config.yaml
model: "audio frame classifier"
dataset: "single English nouns, adjectives and verbs, spoken by a formant synthesiser in many voices"
output_stride: 2
mlp_ratio: 3
layer_scale_init: 0.1
wave_strides: [5, 2, 2, 2, 2, 2]
adamw_lr_other_params: 0.0013
grad_clip: 5.0
epochs: 14.0
lr_schedule: "linear"
Rows from block 3, named by matrix and row number. Rows with one number belong to one neuron. Each number is 500 + 50 x the weight over its row's rms, rounded and kept within 0 to 999. All counts start at 0. Numbers have three digits each. After the name is the row's rms in percent of the matrix's.
# fc1: MLP up (model.blocks.3.mlp.fc1.weight, 576x192), inputs 0-95
# fc2: MLP down (model.blocks.3.mlp.fc2.weight, 192x576, transposed), outputs 0-95
fc1.460 090:539552558464487552496582506437489537485552527492511504495576507493365424439538444455506551603473527550456485518464517460556486555539533459459430558506557478592419549541539484518500473391512565471577442546534514505520497472538501545540453541482504533442519429602555424560459536406497479506
fc2.460 102:456544574465550581520518581448431565524494564488550486512595552550547534451463486488467584474610547555605395480535438520502431488562443466575570461630578427528479487512480505467522430573447552559572488469520482485433464599509510516488566438517488501426575447487527521539416560563570519458
fc1.461 110:492503444479550437487451540471481509535509490489555545523567488457466587473498565484450491574458540451461496528474439464622501482480483436524513523553616495503463405526491442562616502470458478523476432512437502566598522537482469547466480497550535558538560541523609458568502507515448515553
fc2.461 105:476454463483530523378467457508548544517396489501531486579504499527610474626507430463459474475558551550471507525492458452466564557486474467476434491490496481449431503536573453472475467534495549536510507587582498486508481514562512568488513486487616481496526507505553461447518499502501555463
fc1.462 090:445535531567455422539502461464476516529502496537534452568529471448485458570524424399521431584542466458490455432482458531517418519481524507407503492432487517510471553665542462516485414574421551582546472497448562540466469449477478507572488554472494505503457524546467463446434532432523443413
fc2.462 100:537516431378508528552500527508518522543439556487524566376519444484509495473516448442542500477493528493570565504522548398511463511618514478575588494399575535471474487487485557413513533421497421551520578430542542523492553616469429547521461543549502522462511487600541489532441538546516563490
fc1.463 102:477491489402524425504582608419564487546485532500526453643405458494499540498498513540530399506445443475464482620632482477485487522501426536501559413497532428446552534579480467489465503503439503471489461452613540553480500461529456495574495503465562500494599570492480492438464476529508504521
fc2.463 085:499522482516521415574546538506534521539429475458578477492585425427384524520447501463414514493462536470484454527486566529555523505482418526478505510527508370560461518527524522515404564502447594466518478529368460589464549506493470421577532551540504497537539497487465418448476535458437511524
fc1.464 094:506485447539544504495555620511427502520475579375495528508513514454496547485442542454535560518533497490526533426474435522562562536467508495518521663548406571488485490509571472526655423501478502509588503543486484521456505552505419557532480479541602538510610527615506493513608537483474606504
fc2.464 095:493541407447488536539544447494584487583490500492501504527551551477548482551565415609485473517545510600535414455517537460512441488501486529433537532511375451484427503461462524528550442458448507515445525467537437450621466468503508526472573541490552463543476387469561521495537432432608514519
fc1.465 105:486470517508487560483446642392496444444537557499519502502484522476533527498546368437508439417595510500466551427493527509547387476476522529545393528493470480500431569512432443503465455486396580528551461476461381529518564511543535500547478535403480506438549534554471528512480501478524520538
fc2.465 103:601431523557514553492554543539489582516394462460526471497565428539419508485526559470513504495545443506587454512543447472561438484566565488520451551497573481528539452488599524480554521511517499541494492586427609529425490436503552477484481550639567508441474522459504435483486432533488518491
fc1.466 086:483442484554615589482437524502474500437596578479509525509560448458534561457538609548535522603495568480437510534500520566473494508513563545509541464411457563396561498559468540536535469484416513540500398673509473547491523505595478450579451500478483526547496593588557457544468488440450490510
fc2.466 087:460487503451358572537467449530468570493505562570547435517603491443528444574546464465511527534498446434484495448445508538498399463392477551451498490609435514464505504537546455547459516479398444552421517456587509418439463493498589562430478457497480529514483529403509583524498500580471601493
fc1.467 094:511452420491471543499505557496514446458452430623494452512469449539491535513517503517477502483386564444479454449464505504495505508378521524550535538578506440528532424504488548498494532496429467575586558494507451503522521501424494538485438489447513537596550483507468391483585484472494507465
fc2.467 097:459446538551577499494481528474455493576501513452450450598441537459458413420531553494476509466568579504388511483543363534474421540560445477540489464436455492467492522411604461525514510460513512560488494512534522409449570449535488467445572559486446491476501497525464593527489624537475527501
fc1.468 152:519574536486473524486510560575509573585516468508497521511503469453511430552591545440585476481483516505465473473505509564489508506522456535444472484617497538509483445558471494510499467533473571507589497550527499567489536488522468556458572519570552446570518520552452498563458482555458528479
fc2.468 153:496555547559583495512480415514515462475543525500468545534535476509495526497507597506376454473430525504332477446469500491420525438467450505484518484521476534458500550482447560462471468496546428581410530578519569490465541540408607466508474493517490627473517457520427483458525564467495570513
fc1.469 110:529481623377468455515577556550600461488472534479538531468524477574560482563445509518457491533490545522508552522510478474535452477528522431430532356466516561487449371548435467545464544483616471485546553527478474520480513437557501463449474441473514404442531507537411426503492466401436509562
fc2.469 105:511407512531431484570468534517562521556520555426493427470496492421520539542542478575402393475512439569560577538559584468439534519482504472572512589485520517486461452567618608453567491528440565476557486501490455507568414577546429602450481516542528472511515527507462479501554411579501513479
fc1.470 110:496542532487531529508499604435469431462527520552483413622540419484500592578441364446461534546501514426502481593533532463530447475561514430513467424488443503391517482508455580482502574509484478530432527538413448579430478516490583482530522543473577535450443571438518504570494411511587535464
fc2.470 112:489419445561551543475546544586460486520523517491504529472533469563541607514537558426483463494499468430546521520515558472484520497443684464460391459488554452605482423470529477505522411447594475506520500572428485492627502507499539555476522532486496525509469538406498510595567416544491559499
fc1.471 101:485480582544477482507568527466513523582489488481540577539490412488453489512449550455461597515586511388517465489577565506479512471572501562520463420551434543574492495424446549543586499501500587562473437470512472597573458437495527475449495550414475489482459454449450504505577444498605597523
fc2.471 104:507568474439549427509377492521447513499589539543528537410370569511463428443531473490486482448522545490551584499533459592445489485523493417475535478442551477395493476410465519433470463578507506396559446526548494497493500473511562422439521458599479442583483513487425412523536510476460472453
fc1.472 099:475492475499527623532412446476474554425433412508607519495545505411528456463512467451378514421485458486537429459593457509531400562519493513527488545553476456488514462520503479485430422483479490376536491542510539590434505444468474479489591561557547519528591498479516482535430477547528480463
fc2.472 098:449521478472454565557549583575561519497525466573456497495505486457458481368507460553536518436426492434505586477517520470562493525439536534419473568510463509561525515517480504489507514461523466485559527434404486562528368470477497476482494472465508341470548491516494522542506504479500443578
fc1.473 100:534538521464479542534531550523521476484466439448471470491540530485511420488478496435511509424505435517502502488560480468589492581431460573537471446472390558500448532590570554556490470407617493467446575483469518496497490484499584423438579475516502505510504501561400512420470485357578439436
fc2.473 089:475599474424464569548517524561543386490432384541423429472515429438515459512486489507467462578497482406466519548450511533471480544499433539506472546537509564511555504606582473526499563460553461472511443502544503501422533427535473557530515518424446499560551515604542481557498513646527381465
fc1.474 095:531497575491464515544578477431601486562563455513534376521539529537502480477539530443527490570432495506546555436428419440483485421511535607515444489485567476511446452526450523486425493584455597498598577487485478521522502533544510479498521483529492614559463508491464626499524496508497497484
fc2.474 097:480458535528552441482548496548479472491551452515459550554511529508522538423491519509569479572463493524591522553441503533457443528489573469539547565411564514447480457524516468512399619534427474512588422484558458525443459504476492567497547511469453528380479496503518493415489454467484476527
fc1.475 144:408474531508493475451499478527535483477421502518482557558509483489497416506573511458551502523581295556426600514529504560492542493487469546384452548597430451489571461421474488519571518460419514450449525573415520521514519500499460531413476486553518531382480517561479559525481505453518518477
fc2.475 131:465538546457452499532479491415462558507472496494536459558481495474469435537443596517468527412404575536544525555538512602532478435523503537398501518519480533451470552558464457536471475518559526557516534514428412464498547441469503452474422578486528456614466499426579454466463451506493480524
fc1.476 096:573534539569485385546596518474477449427499459547444494449508526531559550508504581395431484602515466466523511500517538445599437430603549500427561502463463518498536630545508506560523480532469438466495467450408427471483373520435486570483497534501520474525508553583467411449530535573459489481
fc2.476 099:578524380450569496466630421467490554556575518536551468566454536444530519521486498529445532437466419496536487559542451542549442495411500460470530522497445435508527443512551487496506484447460544548485536533470453532504420491538485411502530475436501519576529443477457571432576594507515541467
fc1.477 112:480560522552492570491568473551443481474536448426472478515511517491489463459586445502545469573520485521449481609551495450418558504635501485420439420501439499481488519515480509524478517493460540479499488569603461552448427481419541498516484406472523582584471542525524446546460458498550591505
fc2.477 111:541446523536597446480418486550409592450478543410507503463487461442572516574531462552475463457581494487417527475541521520521526527547420503476414468598510452605512546473482524437553527536466475497474596552525430496447433471556542533519491507529553509377469510466386604507477599465435477550
fc1.478 094:569484553486546517520501491450497483441460484520516577442467583452418491533603466531504525544522534490452543524483500549456451479534516554470426437506480390446435507443474489548502519485524501588500520523432467554484514496541509528511456545367460524470437544485557489401554495537543584565
fc2.478 097:484499454495491546472399476458493582466459522478447536584527553582521497455527478390563451481490504551554434548453558434479523453464516540552438366499467524455525471426549541400433426514468609410515466518472508520437479544487517417505498525587497431458493503511407544535480538480453500553
fc1.479 104:476469508579471489466484440530471498429433484537533528524576437484460539512570462412567469504593581570531535490470429536424436486462484571557547526452537530467526575492551543560474601538509450440484517503533501587456407516397587429416477501444616480464559549510543457522533512458554536621
fc2.479 088:588528496483457543546508532397527427431586489409489485497484524423532482537463408458451468560474505580512469496443467525492520548455453353513496485505415483521462438550492511475574452526453539520420459439514530486419451503522496450446496412534564468535438480438481498557528506496513545465
fc1.480 094:519503438471507570449541532552536552474413480454521507501428518454472456436468507491522476529587516471563523446530636449515509557515491591534561596589494464506509460499484538453517490559524531576560517467549427401576475527527487505481477478495460540467513496416503441551562470489483501575
fc2.480 089:485513444481573522392502435542499519397488418460442514459523466522514518529559509566431557463501583503563502468455461547582498489445455465459482468498612532500485435548526398517475646467492486566430531481406544521460484482461483482414508490496418410481522427484442433538478541612499382536
fc1.481 095:441560487497422475522516532525555490487495519478509590508539538419558507449492438582448479477430554544511533501510544434546455507523493572405537485499487510504447562451474541532503409544489453629567427575499439493531539449548522519585516540504514603417563417477416448474522438499431349552
fc2.481 098:418496547546597496495479425471514502444503481532477510449549526580419557551434456522514444511490467513414477604450420559563501463467506428525482476422428515443618548505509619486492518529503397417464492428514496442536494490507469437547501431526425495471473476522491434629347480523561521449
fc1.483 105:459495439500478507538488509536447509473550558532499496463496451537464584473486540441459444501418555503502459545442609535541579498468472499545441438477498482528399422515537426601512417550461488379551475546473369469575416579566425471479479441525571575443502391604478439495474454452447555512
fc2.483 110:540573503573465512491395512482530491539514535563569528450547539463483492556451565490542515506507430531503555475447441441594531441405502457450452530503407583481608423549484568503577490541543529534485454408554556527518604473507511546519461599551589497503513546479481452572502460452502427482
fc1.484 112:496529467499524501485463506517537479527558453497577544583452395449502531557458417497542467526471467481434448526468489436549481518503454566459481360547525536489539554514484490528453442542535569416350571500476539563510444498535525471532488608489498498526475598483388478445471437535529548537
fc2.484 103:567499579622537535505548463452553535461475495444554628436522489498494450569459463538495414502494510470505502389533563447428496523482450432539469512481471462507439473549537480526521432548514562488484490479429450507442466536495528578476418504490578586534539371536534482484508490509509495537
fc1.485 092:451445507503600538555465460466584495458461496615569552476516443521403586535558478460524468529541440508493522558463544539471487469453435466542418346492494567455549552541411500511504524492527495512531487492510475460553486530482550471544507522490520414537572509504438436446594411478528511580
fc2.485 091:461443445427483595515449484477488523498558376497435509470578448455498508546522377499518577478579589536538507540481503510478498476588512427543428458488447478518499522487540432521551523520466587434572499559513544566459546490522523444410544542502486682581513553546412466488555541489534460469
fc1.486 100:495480503486566489423469460581392421471528486439442551549596492459527484457613498468458487566519501479492406436518536482482457462558608556490550483501475492528506505440516528535576521468520527446464408402490488518524447529538547440595522506526447483498501377509492450476543449475593555491
fc2.486 100:599515556479487557450485486463458488516521517507473455503389390400619497610544459516361563452517486557496535417457471439448430488402410476489516555532508513512514565393484518510487528448518471538560556490368492437471506516409507462500492446540480498411475499547495482443523451575530464398
fc1.487 123:534521492586491537547445501563410445513590458449531538420468496550480551481487580425531437478410466455444518544484502551532535451510437543561593391524515498503496526451562558451475578468465493458555556527596454545519513462478432501563536554593558549520571510571591516459480513531535396533
fc2.487 116:497381454502512474518531475422503552479433546518555576537558485522510527504518466474483489504530456493521475501565520464391446472523549441501472546539525432486641477450584531560514559523461532457558501537477538481409542482526521543391543499585476504445552536447489507531484468467485566394
fc1.488 105:483507583454605511470533468504545540485527474479511493543507443413476486433536438454524499503493539331430441483440509533474382536438490483381486445480432519500550565547490510541449490402422484505457541604552394497507469463494492499521477525483564457536467544456434571465514422420554557503
fc2.488 105:576495417530439552588455425500479501517508514476421463442485485458499436442466543488558468527521436523520609504477463524587561537448519424537488542498496456479538525554527517517523396457515473464486479511464507436500483419469502458454431522466517467470490469431412509364512496529433535455
fc1.489 093:488554469491462591484504508544507424436526489505564486475512410549409456586494503505562475489438500563513499626581598516448591382491466598490486413534523535544580483574539464452496467584475499520487477478455422509534550574529539508551432519465507588525480492460494467497513497467547339522
fc2.489 101:452453431494509580506490442473581560494609521544543565497447528591485536517536524505549537462465563492508450480473392474484564504462521443490471526559563454491532512395424534525510452559482526460484521573527514632552449499518413548497577441479501417418481480524476452508539490513534447603
fc1.490 092:486521490558386443449440495500458475499462431512481473446526471527508538488460489559488528507389456487492471452494505455533407440463553533532442473549419476432444515563443512552556426499429539471463495584477573505530529560520490462456486499486465499514379503439519427527525494496493516573
fc2.490 084:429404588428542490484450427465424463419411569405576545516539489535447484489553440497476515443432516553538567480480513520550530465480598467526512435434501534483498449495514515445510460484483467542455442465464548451492476468527441446401439468483532446419565543496580491449549468473482554509
fc1.491 095:507491472461485364491567540540506435436493511387457494500590471538532505468512496501488477446576484415486485519443570411480509475583533515533559447485574415472505475390516509538508548571457476428520492470478454527541529524494431582492564413571530536533467515412519401525504514410490447503
fc2.491 090:535593452501583437429539527465534443477500481510596451597428503448439552462555513606543496515479484503460498549503429398546458516514617564492500558425446528430458474463547476433541500472472491431460489539460500523560547507479512517513434557550507520441524466474638484424488471482445518570
fc1.492 100:535464538552427510601499443540516498527483489480560541502449612466496488465433477474429564520459334514506435433527474559392514516480517449511508455400509450510522525611535505449414479516562554542596491514467477526536511508554492549457394527413544574549480495559483476498560402472559533436
fc2.492 100:458502549403507439592489525484488546591483451462435495581519540524425526486500564448565423500432475488583485496454574512490434471549429500435539574525533476514435490616566479504445455464481482512530433544453428567475529530474477446445452512541487424614456440531553348463426550457500524503
fc1.493 092:494526493469544501519514502506475567499587558553511461509462558517421454427515352474535449602526590463496515484460520479461478491403416466535536504497447554432501541501502467527456480474479490513481460401511518500449511525560520508415507494539447549427559432498567468474469577458450459582
fc2.493 095:587502468521480444476513532404517515508493531403486509511508522503492463428553372562472559510538466500519439494558435443500495529391475468517523468507473538570485539473510625378552445482536568491490481539476516590523469515514542579428360524516524508429540531514477482568489554524496514550
fc1.494 098:579515489454503519416516538548562517470472444457502461498558439467515491530591473433512477475490583383492515455532533501459422512580568516512480521548477504440515466591565552606501524384469522595490467402533497556437515520483464481468498517491509428473497383495577505408547445562490512540
fc2.494 102:502483454593492487468536472479458490487446610414489532541476364476595509483490506421522475491526548531465436566514516605556483459455435483483448506429393532552495561545523500363436359451533689552549489519470468506537463395603563449531487558489514569392361543465531520506492528478466558530
fc1.495 100:488433551479510514406519425513434451523577389543467501568522498519492531554509526475513504483518488486500458517446473523560497498525467415478462540417485434500511563546504458514579571545484647419471483444446481491461394501519475483444512485484504518514510466589476525499564496608496496529
fc2.495 095:546465563506488523447488468501477539506489507568483491495506411534504433496558554552489588503479463590504575494573492540486557571492512558442478551501574386453499472505468579535538501479504496541512459502545535523487545515614559561569516478597524584608462485463475519513517456412525485486
fc1.496 106:561446543451465495426500494602531511477431469464526532468423551491465528499485463504582518493472617457477498543452495538465494453552556362500451514488543383487432494397537448371502526558480529440555484406448511518496580515581524495476432488439447493536522493432462494426423490442492486507
fc2.496 102:531501569470539430422514487443521504442524507495481472560532445555483482489486557497532536526582480502434510460500493509494599499459488517567473433526476437532510512467407563633464514499487549577487443552445519486473485500425529487581615412596508498575484536496540502449443552453489518560
fc1.497 116:493592473465446448407449581536492455539513471475523504548426564428541561546521496452463522484503444478516575476437585411563560491516463497568433572444415531537448481588530428419592451508490467600518464538505435505479512539536497480457504508536503534510498468482471545515530517502462451519
fc2.497 112:566406532456536559502528565439523440488519508430457510553593519501451534430517525533506547575461504499608403399556441456440564477532563461510468541526467551528632410478582509567525456536485466476444557455441486532534480532503538434513452500531548494531543367495495485543458473546505478526
fc1.498 097:568503487546422566467450463583520517574418498507570508521558555493494472433500448473434518489514440426456467527511416521475502509576513577498561466491607468447468454436537603585548547403583463497502493515581430525462493483462598401466462501438504515516512490426527408452483479516502572541
fc2.498 096:452501487511506448478586477517555472574477541536455533407477443453620509596407541520527422544456495526540526549505485511494463522393435469570545463527626497478576472508508489504471513578520469492457564446590563545531474423461487516558507582474524507510477482534450551423520512548623525579
fc1.499 105:495512470408516595561567504536566532530540516511459443633486566458526505552535513487586559452423547502520486409506579518483463501461543567513545524410555490407502439606501397516497512543515431502412482437497481541504501424438517431403430506453564541477568469504409459539437606540492491440
fc2.499 101:471483495447436494482473481382604461511443533536501520403549474417533514428522483528432596429511474517437434507420381459520437534478514452469557553490523564438417486567464479567514396506538623427522493483433470500486522470475571448515543478550452508569555523404405466508512500525497399464
fc1.500 104:444512492485485550562450498470431512478463442524489515483524536491435539477458498577566517422556588550505583599439524574579501566423525481370538566470555511465472523603457560507448575418456609400511471487543480495535592451503601530493535475495498444563479612511446462510418450426534516504
fc2.500 101:513532541430394484409533509483518551530515464484516498500451508441462504553512488550392544568606513487525482438421497487469557520497446564496427481494556445497546561487618411499628516537398447549469425487507500519428535508478502434459601409449566469482611492479492566522578493445545573506
fc1.501 107:530462456568472492441555443525561511532486523465606511500473435455525461547578535498384484533431508514439557450369423464404417602581466447525593500474496570497518509463585447534468517535493435546431472499498418553450552535521375539493453578481429538454503476554465395531547497550408489520
fc2.501 089:563533536442532481431486475581542533476529494563529448575523485378543484573516572515461521492595411461601408507557436517490502556521525602550430591529430537537498508439522477473552539495447495558503468474540453566482606518495507524581629465608440537539463467498500443488439536508536454470
fc1.502 104:549535494473568503394578526600537500500502478487588487553462478505578433581569449497502511496468408470518384444549508446500467392572512522457551517479480401527483513534481484493553468461468577511538459507411467550598496409422507516390493529502461530454505539524454489560476537671516547470
fc2.502 102:479524438467451447490495454421476506485481558416483439516496468606590485471457552490442484527596420510539526569580473515603559446449503520407439519518404476488513469515446556558459532509501557409472540509557521478585548481491415423473538478426467488449504536490506473493550536544609421497
fc1.503 088:526461509488581605528413547508640467441568506503463509543468531553561497534467443462473452468470452431583582559495531467586428542527517365571504506486442526500463469495582540519455539518531481537532497478666500443469544528506459542423435492568489468515603475579502519544511535491557485583
fc2.503 086:566529504462536472483462528519564481528489532500572422583572585491439539490461535447519484422493523561544458604497444482481547454430497493502500569489481536496474541503504538432584474480423457579468425535457451525477570432586493458473533502468492635577407586503430506525499573528508451453
fc1.504 090:593373528501398501436579437476564565557503515558491485547528529494481494466514553440543535647510506456558518413463497564428431477442505576432562462458320466502533548470440449473546472519534445500396338526541532498504473437434555475525473496503514600493511458581500479474490465498513499482
fc2.504 099:410463499472590491447527544469540528595549511486496524497480576463556508480459492520527475420498493504478538567518429497494415537622478462431475509478463546477534517485449505470559553520412439562490598496472498567530531527481528507515509508544422489395497479565490551424559447515518455509
fc1.505 098:435574443571505568536499409548468583482516537425422591560497492614546466464508452467403481540500439581469418526588470424439594440479457361540457458479459422535450477534475470558551559475506420471490547580528474523511469450489498445468481543477541536537545488546478545484463459547446531422
fc2.505 106:543544460543485537473488546494507513446459551469370420480482505509537538522505404511494408492500457460451553435402582522483484545436482590501533400463459571554448558553471528444545523557542519554522609581424470518500550528534501552436576435506509480515587554440487469497438562496489567481
fc1.506 101:414510470456540419523496455521478485506528403396413615458525609598455510428508573506576485532490506483493501514514522458604508451507573544582512465425437441472456466463528516517465615466501505531506526469524403535505495442572427545421552510565558505525422426489580485535472531500471437481
fc2.506 097:594528559476561471470481477468513511499466530400457472494502477413485427433457531522476470474550471478482442480456545451577443528481514360412506512439470442566502447458490473475498493513502447521449432475557501485588487522545459545525493488515498438468400485391474378462471494504561433515
fc1.507 096:575403530473542605592502522571420587461544542564490563429563414534455457479484435445367441523489465515422516575474495519494545436516579485467468504515522573458560497438530510460483492459544486508508498544444528615517513517440456494483470537556581508450553488489468505547463487463492505447
fc2.507 101:459466478472514497500456538466370360479484469479485511449411484529458521526490429544517510546478521422542460503461510478451586541479480462477577438450486488489523493477493480443513525535459502515597552505553455470501422507486461457421437428509480499538536474471462517477542480455472522483
fc1.508 097:502530483435440462469600460541516503423468572510521371553501509423543472592537480416619448529420579535473480558498415491552511507506475554428564420620483472483478474490537497533403494526477581468434468444500464495427568467426462440514482432485544537509494501481518372575519478471523469470
fc2.508 105:554569525459470525521547516568539539418566537459436422522488625449486516515501552466439480578557532457505512430654506470519437498639496444463545521520574494474452440525519464471587466500495555545544391507520496479520535444570508459568542563435445493479389482482513555522473483512423486484
fc1.509 085:463497506563494417464414521401447489377457515462443537570388436514371435492507472436543507559427512506487405449464451561448506514530566611459542432551513526485484508489551473531533528530466367480523529450466526488554458429579500546410540486497526475489435570475523511416447521527528507559
fc2.509 087:473588455521502525436417548506500459522484497440412552409573541419447472500504626487416559559546415580454429477537494527463511525467491363482485485396459507447492556404523464384479463436487620490495516519565538458499523536450511518537516411487495457524426520475485489509477496581461565496
fc1.510 111:508495577557529530531391471512535561478588503481479533510426507579463490517537537588552461540471508504547534447403503581480572531589474522450570562563501593505553487395531450547529544535539499545542544589537487547435521505407472403512464467506479455448470472533556516563526465494516520462
fc2.510 095:422468445445413549601398485530559373393452438462540462439494592548476482502521400469536496498525429462618523532583535563539515451560493455486481528476543551521624537496446504520461546478369536521524452548407437529544468519484524495460478613501480457429538490504511488480481521557555482452
fc1.511 088:478457439406542465524480488446524484519401560504551489540504497507526345510427519431550434543528504558541514497523499490396430524576526518529397519404509484430458422428498484567433523540479529514539474510462553404446506536517484499537500507501576492442471453453323472480511486376495469500
fc2.511 087:567441495552516516573520423572462474580596531564517512515565550469612434515464506459470532561548429458500472505490529600491500482509571525509547493519509512528569490516525562523482424572383512463542498467519506588480556528466508595596483457513534461513521507567549450498499487525481635435
fc1.512 095:533463525600465421559539492511546466456502544533463528514564489509565459502436418431505551444503463588533587527554437547487480492459446430541591464515508493486476440591509510446518544610441583536534563482476512457490428469606545491494554501529409518527495393563557511584540490613475538498
fc2.512 091:549462499519564564485445443481441449491450484488556542437535459524437501360515468455490461437398479445527571622421541487620552464487435575598514450481566538567457464467546497575461531548537535471576407538557494477542503482534586439529395530416545508522441589478455512510498560522500460498
fc1.513 106:538512446510507541631484433456520499505503541500475438470563444493481507537508463462455525544568518469511548459453512477486476428535562512494370525570522564582478519450448454483527553435505397480563493453455473492549540511523536443563475546450538492555497580452431528447466544391495465533
fc2.513 098:486574521411535443389498463542565547488469501514526422475418484502458576521496524534434607619552567497480496533430523529539515550553449482503559532564496497426493545531469405435522503557502500471424532548429376487547441564476446544576615560466528495529500438483542465500463456549524485570
fc1.514 106:486511471587296482447511464511496472494551430498526537498427484483508449565490568468551474543522474604498390384530571501506482518460488465473478576471559553515538594526511576552428507604411529518447469512435534534364469498575570554523459519438473540454421453487499526495492503482533491530
fc2.514 107:539525506457503550491552460507516463497463510447534568363513525416446520508492536486529468457475460448502441460505433502581499594495537577530408583436543539472515472495437485470493409506438374473579560461528533520627540508451501455502505427528477541453524463470468525494501568545523503505
fc1.515 095:449512446651540412509425383525471537468360532468557489544504558491457542508452472488513411534534471410483512435419480464513511521525516469487498482511516577478626535498542491490465563568483519616541494445518508583555409590518592519506479462488520543482528524585447475573487508520481435483
fc2.515 093:456471580478577501470534498401485599460522437523529494513468436387430509534484503441427411436459534542491530448481507469437470512470426570475620512493472550532451407460508434554492569454464570430502502512547441424488483614531557516530469501489449466481487475499476558566379522542449496438
fc1.516 096:470488482496405558454550503514465439496461526566375564505457456507494440653522497562519534498472481543489488462520582591498487506460478532468562486515557441555512397530492564572428520466528521551432513421455583515438513550562512495505566567538541505519498480447456452535513553571500655480
fc2.516 095:573523558477654540542534564562529497587505588527512525498504392498510558487441478501561547453524532470461440508452436507406602502416482527544561490533477453511491538575502485468483375529508512509480520531491549444528523502438546491543515519481550482443456475441467483530574531416488575548
fc1.517 102:508516536586549635477571494496483472483581461460619448474524500588547582503509492505502513628409581495427457480457502489494492414482456541489515433527419446513439501596489492519478545448489518502449373442468539481473435576474485524528491464527498490486419497473561425530460483468498603514
fc2.517 102:551435567546458583528581477407472489494550454498524471519482455481454504553408510536462480411463449497475411499407531590423458485490500372451531538480434599551434515477503539444492567561483426544550423580564500590475512442459570467530591440536550500572500522487592489559390430558517386553
fc1.518 100:488456589423539464537530524447574516478485525500509438478538487494555431492560491532573566570458546460493500463432448459524431547556501509555424575484557494591401487532504435477456492464466552409486481551482536438566476573430476535472497563582476525387532449478550480517418452498635575470
fc2.518 102:484445415459509557491507411509602501528482477500551423481464471521560514408627508464501499451500555513498461485513488506479459445492513467558477614476606441484542468538598608566506516557460490481596391512499471553546543532529498503532594464383513550428518393530502440525474554523521508516
fc1.519 093:474450616465514483526502574475381485536500406451513514532527415516532571571483526533500527542483482490498483555456427546441588492507404497532516522502439503535436551539561419614601366518499593550535556540485536503474451492516540539526537625416429539566488461535500483505482481469637473437
fc2.519 095:529532568518484510460424530544475556509438481572506522486470445499463471514564447378618541490479506445468444401521570577403535492558498539512496489535480505524466547488512568423519553548462492413436546452496529480467572509398581560442556498571510575481481433452444515442598579522494509555
fc1.520 111:484397558575441440606471526534493517516571474472513555518469445565573419595511395506431433520507529541552622518511438418481538473564465472488513496594587473539576477451491461425558573469533557508410427594472393586511543509417464458487491442572415508536519465515506467494449489466513491453
fc2.520 099:448527407398583392507467488436534493521429486418587536488466512546508461485551407563592443516497537483506366598522526557519540530513523497481494390525546454438472532491484517602461570496451469458467514535387493465566506562411415513619490496519476441470468484441512476499409520515438555472
fc1.521 103:487477525556540480494443559557376530456434421509446562570418462456581469445462552478553457482473449558483527605516545445465459505551493463573581486530535545502528464464472579410542492422468468459414428519552489378428451477502384405422407458533430467528547504474386499544486466510513419546
fc2.521 092:517479468540508501584547504483441492536424515546431530628546474440521412407553434491412500506459492442464549567521477532472604538540499532582567542516488446515534474480545535564566497510490484489534554560510536416540473546387511420476580458549453556533565547491419593514527518537483423541
fc1.522 110:477504498541481568499469438364580460436489495569425507510472550442472492527493520503478521498453364472444587498420504512481480379473481515430465498601494568513476478504549496526462426503478497564536539482487519517515552477484569503543430464632569528502376531521387442468431511482461464526
fc2.522 105:509394464507520590554505476490423498475583500424519454588427495424514477522582455522480521511435503441424573540389458496584573508431437503471584396458417487546476508522501533521466573443482550549522473481521481503518497537495507534434471436453513596392416522497492434527607472463562452579
fc1.523 090:495541539425469460572462496547538474522494458496493441526469565509457628492473560495502572605414536492350434500536494563517392523530524505480508493554515520523535506477530577596457507492578479550471484495464538473533496547461441494504487459496533532521524524498464439466405445470457422481
fc2.523 097:547512536517439489399483559535474596459495579555602484455445431482538516360521538501532533459546478478601417456434498494585518521519422496496422515562498515512490483465438567393461541480439498485516482438522509594531590552513451488472457584462561514475510507498512481600511546407514513499
fc1.524 098:451558418564461528522519429521562521420581531430473465501515465495586608566470475497497561469340536516431494488449503496518491595549494486440488439547556529508520485500516459605506473522517500518452446464508465407382430470442420426534501503455447561544505511613450483532561432454522392470
fc2.524 099:451493476497538479572532478475543417540562431485461518575508523511560473434488422526559429459432449539520456531490480527489473450500458515589453481443509562570558442519433459419482500544479528527543410433447428525562396453621521464511510531567432617477500582467433518504628507502502479584
fc1.525 109:443523470474581418578461496478460488512477510590452550475475524533508494616548479449533422502526460467568468454414486561433507530539494459539523437519526452493512476556460538558502492467501438535617521485567495573576519521461461437462520474464514507477489545540446478506476463407467480484
fc2.525 112:497460462481470514465527547428357443525476437614413476470490517512512576468531441514506462528456427535474473505508480485565560483542413442573526500387473532518496524436534494459522499503591511519570485535515505547442456475518472511436484531505528476599419497520435554480471478511450617417
fc1.526 092:510517495504457510465513498441495531588463442519480511582466493443597471549506561502514585455433504522510501444513551622510382522414446437482496511550408443579501433539578520419530440447565563555475491430482455540548530454552511486492390480407558532488602429485488535358510501408529438462
fc2.526 095:602496589576453609484460435537464569518455502487474421460443477435526475479493448554510570494565538609558516518428392536529431561463562553552441510513468556420524574585469574474496537424509472452523470487592422554458518497519507467496504438489487544596461532619430453437573469522491544398
fc1.527 095:476454517453452549524532476501481434420559447502453616503408518538502431592549513496542615516512428558447478478534494499570632410572381454455511447468445493452538468459533514448505407576513428427457497527554382522504475484562488509435496550420555566522466485497556515465449520567570520450
fc2.527 095:532404577561465523538492509517441576535507501465450491426529519496451452451487549576555481527516505404444473552417506418446447510421498456431402495497465481499491500659475495470492481572423539436482550482612519573485428458560585462546470453551553488538439429412464504377489509593386575479
fc1.528 091:462531521631474456493586428346568530617466559392514468547581456511452430521553484402503535579624504520502543457520514461566481469546516411510492510470554519551543418460463481501395517478575499543497512551580467463461484439537478581456556477542525554508524460413514498474499565477523481498
fc2.528 092:449501527477558466496567532424475517559616542515525522504528514471440526511486502453507531518545491492475453484555531484467478491570435622422545529393495421508510494524491543536565492532473621504451546527529509630455572433551493510539536482501421457519590448535545510548519449519468495474